Weights of a small multi-label image tagger.
Model: norm batchnorm, depths [2, 4, 4].
Training: adamw at rate 0.0043, 40000 steps, batches of 64.
Data: 97500 training examples, 26.3 epochs.
Rows from block 4 of a small multi-label image tagger, named by matrix and row number. Rows with one number belong to one channel. Each number is 500 + 25 x the weight over its row's rms, rounded and kept within 0 to 999. All counts start at 0. Numbers have three digits each.
Before each channel's rows are labels from the 100 images, of 14976, where the channel reaches its highest value: "lies over" is the class under the peak; "top examples" is what is common among them. Only what is clearly more common there than usual is listed. The data: rendered scenes of toy objects such as cars, trees, mugs and chairs.
# convs0: first 3x3 conv (model.blocks.4.convs.0.weight, 128x128x3x3, each kernel summed), inputs 0-127
# convs1: second 3x3 conv (model.blocks.4.convs.1.weight, 128x128x3x3, transposed, each kernel summed), outputs 0-127

lies over: boat
top examples: boat; largest object: boat
convs0.14:523453487514493502491481499549508532541511501479458488527544512479467481493479468471521436499470495477501470535511482493451460494480465501483495505503470481482503485545511477479533487504481461538512471483504479501487536480549447506488434458499455493489501485504500475475514508447509510516492502545502508506466521494517465498508514548493534486502472497500497519524521465506500482475462
convs1.14:527450494498512512479495490511525526471461485528473532505432465510521471543500496449506493492496469487448493521491505500517484479509469490539522536491534492490503464516532489496535480472501564507492463456487490467486527501521542471473490459512527514504518482522517486498477477476525526501489453490465520486489496452451510504521528464488520493520513517512538509514497548535508511478469

lies over: house; teapot
top examples: house; teapot; largest object: teapot
convs0.79:480430454520540467479524459500516563463465514504517503494477491507482487488488508511497493491461503466511485441472490534514478476476527505487489483502481485514495527425493490514505520482477506475507503508525476478513499514491489524526495501508516493489496506496470514422506541484483495506482464495490561481452459468488537496515522513487450511536492465494498488483474519489530492477470
convs1.79:502525444536507510493502474445526488470507491499535476507448499512521462540484515454510521532488516506479488503507486488468498495497478478498512461502522486496520474503495474531514494487468507442505515491500473549514520502557497453521472498516521465514501484507484444442488501518449476497508527446504519493447515473490487482492479493539480449477500494507502539526514511476480463508475

lies over: dog
top examples: dog; largest object: dog
convs0.104:494441486556541541451497478472495534470473496502503459523482560487501511464524526511512448486511480513512483496519473505503497520528505493497512460479503491492466438480494485516518477544512460499510474485511502532506430487527483502499471508539508502518523515490505529545530503479489492488550490515518514513461520508468504511497536503495488491514486501444485499501493476444503527485461
convs1.104:470461500482502539476508472506495482537505485503487501481520464495495478524499498494483521441506546500495483467512485498519494516500496499531449524487486501514500485496488479476560493455485460534490474490473531560431511525518498510514502480532493506462476527532484465531530505501532508493472509440509499502472493489432524498462450508493542487516482509513471499471513480532510469534522

lies over: teapot
top examples: orange object; teapot; largest object: teapot
convs0.90:488434450519518502456495502473523520476481459493526524514456505525495513461510520502504451508524488507509505528518516476468479520486511496493518476497516474487511441461539497535500512459479487485528485518540493525484453525508513452513447518512507498508518508500503489517496507461459497483525495473513536508441513497451506479488507490498487465506541486523471507491455517462534532469468
convs1.90:506488463535544507478480469480482465525494495513495539471426460514508460518498491507463547466483532510501499481484505480482515485466469477508484477496457512516504506524517482511510484454473490501522527505515558515536459491499506535480486476506485531437505514493474474491526518505480494509491505431505519514463493453480531485521475460469515451481496494508475509456507476498485495504524

lies over: house
top examples: house; largest object: house
convs0.12:469430480508511494467490498475528476524462515519541516494451510531566516493491544530506516522518477526509518498501518523497507513488512493505498503478501494510513428501532461491468500499520516439489462483495485512520453484514517482562529507523514511501527509508521473512490519495434505534539492478477536517478499505525513511528524446499465515506531524493485529505489518502512461524488
convs1.12:529473484514503476497494459479497459501493539500480506476432485502510461479508484480477537491493491518486511506450505510460498488513488505514487506501467503499487478511495455556522495509492465487513537512498525525533434523516528507468494500494549496469467534503469475497517510455554476530486499457501515504500483486478537479488507420494506500507472491548521503502475504484503540510556

lies over: house
top examples: house; largest object: house
convs0.18:518461514487483477455521465486544520482482507548528489504496511491488470503486503514491465495513489485522470500479458486507509481493519499525506509525504480511462502448484496455509542517493505462520449469523478522508503479513474485537514506515490515470473483479496506430454504528441511492502513524502515516474486487500511498510465463487462509523483499478489430459468482437475470466468
convs1.18:541536474470528512511513462485479505507468518520485518489499464513488444502509511486524535456479546491495504530478501538515510522504505554500469511498511477513526468482453454521448502499480459482514494498523523542477466500486523519480474568509559521508517531529477487499472511516510508507521506471494482482489517525475478522502473521510531465493538505535500549469526522532527499480493

lies over: house
top examples: house; largest object: house
convs0.40:509483490490547493455452523471501496512475510510495482482485494513502469436505516524526461483511459474509481513483506460497495491485485498506494505510525509464499472515499488510513524497489526454519455483520502508534471486528507484580539508498526504458491506515502504455462532520499471478493485510449530498445435521498506494501508478496421511513521506493533487445478502511502488501472
convs1.40:511519484484484499492523478535508505510462490490504519519505500477522475527528477441494511512479484532487541523451505494482478456508448498476469488483464496506505451521453451511478503505472468481528525464486488549462487504509540474539495487525528460495466553530500493521477494471545511494496534505490535513517539538484474497488452503537525467473489496495510499518517502517516527477459

lies over: house
top examples: light from the left; mushroom; house; largest object: house
convs0.122:515493495490502474488522491486500533537515496527503510560484502505500477477483472470504453513466449492533504486488483488473513474518478509516505503561492497489513454490477543526447513463499493416520517506512453532513482520474518512559516506507528482505515513532507481470461514488476516520503497480471547506443485488470528475515474473504491485532511488498483467487507483469481526496446
convs1.122:469487503533488476519516509516555458446502483488515542484456492480510522476485511470483463469493452485508509506553495525520509455499475509465500459578481478500487509471497483509483479502538500508555528498557483502504486471502531474477492463478492494492492535499495512500511525489495505493493516442497517507483530452476490501535513469506519498512521493514453539552468510516485519507503

lies over: pine; house
top examples: pine; house; largest object: pine; largest object: house
convs0.124:484456528516496484490533509470480478518478523513505467479508513508532492479487491521468522464508492473506497484482518486483498515479483508498504521503530468517509435513508517501461527490513550428448496519517522520517452478507514481543490494511511541477483510522486466506471518494479518470512492494480512496430438513509504517490508441479493433492503494466522479485473558482494488510471
convs1.124:495464469469525521517448474510498502465474503498512460486498493495537477499531476504526507472498481483479543555491510468485518505507447515524500454492469460528511470504476500537500481502474461494472489503522513520499452506508513524521517503468505496464525531462501478558479522498578529533495506517492521496495522481472513515529508493501496448524491488534502512483532503541501553541483

lies over: dumbbell
top examples: dumbbell
convs0.84:497417435496493451457477489472509531495492521490486490510491489498470505491530483507494464531515517471449484476527548491471495520475446467495495510475510478486489498488470508501478497477500528515506518505471468531526495466484499481536475513526541501527531492506512482471509501511478532456511518480496553495474470474476522485480513516465459447512506463502493446513474495508497496493460
convs1.84:492450517502463501535513524472511515543525488496559478521486495500504514526500499512499448498510516501460501542469471521526494476539509485506477504484547485490556526477539469478509559497476523425492485497493507513501527492534509529437495494509489501530500526498465546484481512512478457497479437495479511506524514489490505502487505469544519522504523505514521524521532521513497467517528

lies over: rocket
top examples: rocket
convs0.96:516493472501512526486491508541465471494477475496481506534521520538506492489488467514486454487486516520497486520487473522486489493479543514526494467522484553460489515478501536518463538511463471495458464468507533513493521451531476474510525493482486507497521505478527526507485521482493490539485480453441573507478448498515503492496473485503494517453551454474483533503514478504482508526476
convs1.96:524479513547511499504452508462550506498493471498521528513473509526489513508506507481528443505502546494481511494486537420508486491491494475510517487503509540466491501505493481503491494539504530494505566522535488521536536477470548515478428493502510545512508465483488490493482525488429478506507528479496501479472493476494486490490492532470497498519523493472530452520531499506493534485482

lies over: rocket
top examples: rocket; largest object: rocket
convs0.45:484473512501449473492493534460517504502504495484499494514462463498530481460517518484497494506535455487489531554491532463497498488483473510532508493502535488528532484480474506495463502449499521457524512461494535504544567491492484467508533520508456532516518510519514465480457501461551487491464482471478526497499463494521512505503508512479511463511530477510514472459489455497523527521470
convs1.45:499489489526478494499520525526461503524481495503502505465516509512522539461543437518504455512447510535571502515459504499472513528525464493451498484490480452498512465481472468503491489498547461522516493496458495466493502496513466468497460528496506511498508502500544513548513453464516501497531486547531502492482491496482490512464465496495496514511469478485551468515522465488508502509488

lies over: rocket
top examples: rocket
convs0.87:481479499479516484466491497518465529515481504486448479468490469457495511528501499490518477492523445493509496499496493536548423496469470453540523510448534501510483528514510526496494482509448529466488495507504508481488497452476482488485495531464497477511497508465483496514488483482509469475528468479459492499471504512527519527479510460465511511503508503512488513525509506480458506458417
convs1.87:535476551517477485507466508489510481521526489485501523479512517498533480469483518473513462495505513509492541477489534508466550524484473461491540498439498510492488471492464476574496464512522506478547488519473495502486493519486512502453461498528491527497493509480478494528498532523518452566459520537495528511493505532500522523501497494477573502492494491496526520526537492513482494533510

lies over: rocket
top examples: rocket; arch; largest object: rocket
convs0.91:495466487524467495489512461494503498496502473492476488488482474538548509474535455485493518521505505475449506531503504509513499496468523514491497488449520489493508488470447496455465500499494490462498491489456501528532465476488488507524521516504500516448477518525522482475475495477450511463504461469515438509434470481514482477502521463502479497497549479482471450509481485467456505502467
convs1.91:505466470497502495475518491552538490488466495514481514493535473512508507506493491500474485482486532493528501523508507523563509545510511493498561478493507469485505448465523481548486469483466506508524523523476443493507532516502468543513467517506515483481519515484474468516486495522559492470481468486455499469528422482471473504485487479515493476514491511533473517512446483518480515505501

lies over: boat
top examples: boat; largest object: boat
convs0.5:487474481501488522483528485528526501494505496499471459524480481490522461483516481503494477515501520541514491548461505427443502518498484503442503485519493496505495502512499517487499459519489522485553455486509487520496495454498468492498473501515496503461502501496515493516472489523532510517476514496485511469452517539496536504507483449506479448535466463497440488514486528554504473510439
convs1.5:477468531499539476529492466487520482500502504511461532485482491521508467555478488489474540490502554489514489545488466492485475493496568473472535527499508475520512510509454515512507467520502538520471561514479532523495495490519499548502497512483474491489525486532521490496518523488475525509522503482492496481576543522493497512472522496475466455506511468484561495506515492512469512468500

lies over: teapot; ice cream
top examples: count: three; teapot; ice cream; largest object: teapot
convs0.22:481491490489521510490492502490509544490521503499477533493530516511447453452500488514516516490468494493453507521477469519498518484465494483504488516522501465506521496525543524515490515478493451453497465500512475541482465461501476487511487485496522506522537498513490483450501532473473500509510479511464520518436409502473501522513500483537439517476464534509491468478477533483501474507487
convs1.22:537419511502480524490493544489498473470461481514512528516466469507506497510517497501523516497490480487558485504466550491511496514496471518493489485500484502458475475440539505493552487502518563503525449494504515510493493513530508521468448451491489501502457508512512476478504479521515523519489563470457491506461539509479504509497488478496486477511518523536479530473503526489521492486503

lies over: trophy
top examples: trophy; largest object: trophy
convs0.43:506480573494497484468516486527531483519554529536534475501482498514476490496528492488511531501506479471515466440515445542496513477463560534488489545516482515505508498491497499524490478494467526475515481520473486508502473528487527506519463505504516438532487485508525490444504522505498497520519494510442520499497488513482499511507508481435494490523499519523483488503535501493550524478459
convs1.43:471421531512539467519474518504450513474504487518516531520434467489450505538499479491508508458530498529496517524480519532520478475489507513492491474516506521499512545487472521489490457514543502531471478490491484483484546426464478461487518502470487539526498507521491507523483503531475499514480451462449500519499499490498503478494501540512525477491489478501491496502483477515510469498491